A small image classifier, trained from scratch: widths [160, 272, 480].
Rows from block 5 of a small image classifier, named by matrix and row number. Each number is 500 + 40 x the weight over its row's rms, rounded and kept within 0 to 999. All counts start at 0. Numbers have three digits each.
After each channel's rows are labels from the 100 images, of 14848, where the channel reaches its highest value: "peak on" is the class under the peak; "responds to" is what is common among them. Only what is clearly more common there than usual is listed. The data: flat shapes of many kinds, plain or patterned, on busy backdrops. In brackets: how many of the 100.
# c30: last pointwise conv (model.blocks.5.c3.0.weight, 272x272x1x1), inputs 91-181

c30.135:527515465474412516503458502548487476493524533489456529492509554497535517460485502504513422501482487452467474550480443487503497517518464408528488519536513483561471471461468496481523498532443518534507495458511518490491505489525564490572488463510420487593496571541539467510513
peak on: ring (42)
responds to: ring (51); count: five (43); frame (42)

c30.15:559547542472525547485464465516475563522550551575473555492513519551529490390487475433451561497483480479525556488537529480543462513507445501461586482531552458507504597496471466466496552476558507407498595500544535513527527508439523480489472441512480396454481452521440552542509
peak on: flower (43)
responds to: flower (66); star (34)

c30.239:523488515498463451502568457495495467513555485559428525544448577498515564507470510480458548424541527491498455480490433478488505518446499527474459507504419435546497462529495539535489507531448523487487563516417531426507516455531524478486573493511498571557432423498585533425506
peak on: ring (43)
responds to: ring (66); count: five (38)

c30.96:504523469419519560487493491471521511445506481533520503461457484509491477533545539480483534556524507576518464507448503469526547452511567556572566496420549453473428455461486445526476494446507521479445422514472511474458469489522473456533459525416469499479454524529417497557473
peak on: flower (63)
responds to: flower (89); largest shape: flower (58)

c30.80:485507447568466462421559506551537470503459577480523546495445479521506510506431524545564526592486438488485480513447521484523503530462547521460527463528504602451498499492500451550471499484554492457532479443543541524521478566453487473478488475506545564531472530527464522485480
peak on: flower (58)
responds to: flower (60); largest shape: flower (34)

c30.150:454503519482540488476553459562477561509447516404472494528499539496432495489563528478482507525580480480552461472525463563513525422450552535486447460418567460543464540484483541485452440449505501564551476495475553515515451495512521512473523484469537481504448465503567496555532
peak on: flower (34)
responds to: flower (54); cross (32)

c30.233:482475521513520500487474492465514516499527482518457493514506547496453535531451458530510497501476481412459524475552452479446520483410467467520593538514529417498464478591546466621518515526570469499535602447546531550529502422433508580453519486505433472458481465456442484473464
peak on: flower (26)
responds to: flower (41)

c30.121:481469495465483509495509491497462515428488489523477475555520518514555483559483510590461501559531435555522525443533420428555539520524441483445491546488500499505493433558563441501488421436513476518496512486507435453516444513509582483454522459495533463533540519561494541479555
peak on: ring (25)
responds to: ring (39)

c30.114:520477531487494553460451505476560483462496576524492501474552500516509457512473480438547481512425495564568550470543451505534554503539466495546542457504533449454501529549548504550488491555498484482478466549580510541534509515541563448493511497526524549444525526480488561525534
peak on: ring (43)
responds to: ring (59)

c30.146:436469481505473527489453467497482503446491502576516485431520467439480572461507493494447514423591490509497513457589540529475516488491518574401531537448505523497447427502440478509457489487571468518519542464543503517537508504505456520472559527474497479444514605554553444559486
peak on: flower (40); star (26)
responds to: flower (54); star (37)

c30.269:513552435490549494497567498434481514428527547531568478507544529559545497507597444561559494465440553557554537505521501397535427473471454565542478493548515471479492541475551499563471478475543462534497561467499562502509535471502495482437476462451438511568517540491516543505479
peak on: ring (35)
responds to: ring (52)

c30.82:494473450483517468446553463481494524567515458531507499518487492538457472523499509533543488463496604434462520479503550508455454502569555534570395483567465502527529511455558487563568538483515490547541602482490486544521443447490456480605499504424500510449520499541556519537450
peak on: flower (38); star (35)
responds to: flower (45); star (41)

c30.191:536466491482534463499562551422486544574507433499478476491537496481494465452562563551465517513497555476538542500473525424547442465536468441450543474514547435430427446455452510566512509611462423477461462522509517506447484456451518546495460545470473484573493568450469495501475
peak on: flower (39)
responds to: flower (50); largest shape: flower (27)

c30.17:495484520452458477455535486522492613450484493486508471514497531505439489532489429530468568500607496443531509504446476444488515511475485438468484500503489432594534548462573463461463528493489517477504525540511534546528533482384502489461472474524490476537515538521578571561475
peak on: flower (39)
responds to: flower (51)

c30.242:456468405596538497560462515564557583496517578533487473506460478496496555468494436523479566499541544510504498510553464441483531535506546571485483561509445487535472491426485474505528446533483533476443540546615508549506555481480519471473465535555469555478521548544454503527465
peak on: ring (29)
responds to: ring (53); red shape (44)

c30.23:502442474576413482486506499579499414465536501519519482473534496415550493539457466516451564461476448519515522537479509526538474529467460482453465512551462506522541458434426499528500539459591505462540402447504562520440461477534522455470453461499454463463523510524477462423555
peak on: flower (25)
responds to: flower (42); star (37); largest shape: flower (26)

c30.64:514503469555459566554498568523518566482483529418525449553565484444504459530501485481455516435523522547591479535462576400487531511515569566453429491567476517500529440513539438532501430478507496502491532442500500465570517532491523484507539450560501452532472494502480449489459
peak on: ring (29)
responds to: ring (72); largest shape: ring (39)

c30.55:485428529517528505547542472558464437498501497545449479528472529528461556479443511436423517508519532608496511511518496528520534496566497539469567531498478570530569481529447591526439521492470499547563481530505490461502459528485465478497497454543407493505502549514480582464446
peak on: ring (53)
responds to: ring (72); red shape (45); count: five (42)

c30.7:418504429527494489469493518477489539471468439548448536442480471471473538498534495554455555451483533450565546445538451514544486560549456533508494521427481462493536519478476545463448473511457448495490489485492590575508540436534499521437518460432437477501556501496471486517461
peak on: flower (36)
responds to: flower (49)

c30.63:526456524485480449473497568552534492484529527464542473520462519426453510508458441433541538480547520496493474494542480526584483513491431541518451524498517491546559454531545580450366447491437446540488598553497481533574495500429454491529530528437553476469520482508456474556495
peak on: ring (30)
responds to: ring (49); frame (44)

c30.36:489507470505514516508446502548506502498509532461526478508565432453448536513480474472545493456495534471427509475504476493479535446479495509521423553496468470495543470503526553499513475441452463459509430528479553545489533544536537482441473548429535468419493474528446504506506
peak on: flower (70)
responds to: flower (74); largest shape: flower (50)

c30.22:463521438509563467478476486487536463478524528507452501525506505546515533500511504548517509477386529455500458507487493449497501478520533491512482547477466562456566495516454561494479520433464435451553482504462498559427494543443446528490500489538444539545539471498500482448390
peak on: ring (46)
responds to: ring (55); count: five (45)

c30.246:548534540462451488471475511475447461551533531499540558483465495539517551554486514473483525500471515470472463456516542532478528477522543431483516492435467486582615517549492467453505506546503474491579503450460443477498505466530506479459498478522469490491490521423477426464515
peak on: ring (37)
responds to: ring (52); count: five (38); frame (36)

c30.4:528477449576484453551535523513484470545472460493444496555517499499423523499503479503555510455503477435480441531475550490472504467471571436478469435489471486513497551463613507555526522579485492495527508520529417515449547459553458560518529601516502500473439558516519524443556
peak on: flower (25)
responds to: ring (39); flower (36); gear (35)

c30.215:457485519533578496463591502510555495579573497478538545455532487461502515525441518549546468561505542608467432443504466542500473516478466542481589427488493513475457542474573500511480467481527404454583498538477389463548507412535450510530559506459555541519449435552612487537496
peak on: flower (75)
responds to: flower (76); star (33)

c30.66:536492518464472485531503481486466522536474477530422530519448523497585484524497466464547465573579470501536508531513500592481446486470436474482453519492511498522492498509472469551530506525503474539516458500477526557444520563443480469507512523486388463547525567542504464448506
peak on: flower (31)
responds to: flower (50)

c30.216:531494522464499462538484449456508402521444498478519476603523480472479499606549482473457477621495528537480522463577497590516465470528490414534473500454498499469526473528484461538492496412449513504427528534461497523573501523507519521470480527496474528477522565485490456471423
peak on: flower (31)
responds to: flower (45); largest shape: flower (31)

c30.177:534452541516535488531506477523482513502520464489551492435538478500509426407492539494455479486533546537506494521507486515534562536490542508439486439458476540539463541484469473470511454448457451448487451516483562520485510479545492559566456530425452532525450494414517447509451
peak on: flower (34)
responds to: flower (48); count: five (42)

c30.28:444478479524487458543477563508404611521525437552478429546442489472581477460458436523524412515501515524544533473485564526507444514558433526509536596512484543607533551454526520570535467532491452479499475489525535527460519504488496512467505450549440420490510468440506451521527
peak on: flower (40)
responds to: flower (51); largest shape: flower (31)

c30.68:478481478570544464534482486501535464551467482497446475526457461510582438473484470574516499450599520447492550555513509508479485466462475435530511544466515514538487459534448478486582507466542474525566430567504521422463535488441534493535514496501527487460455510506458485472454
peak on: flower (25)
responds to: flower (43)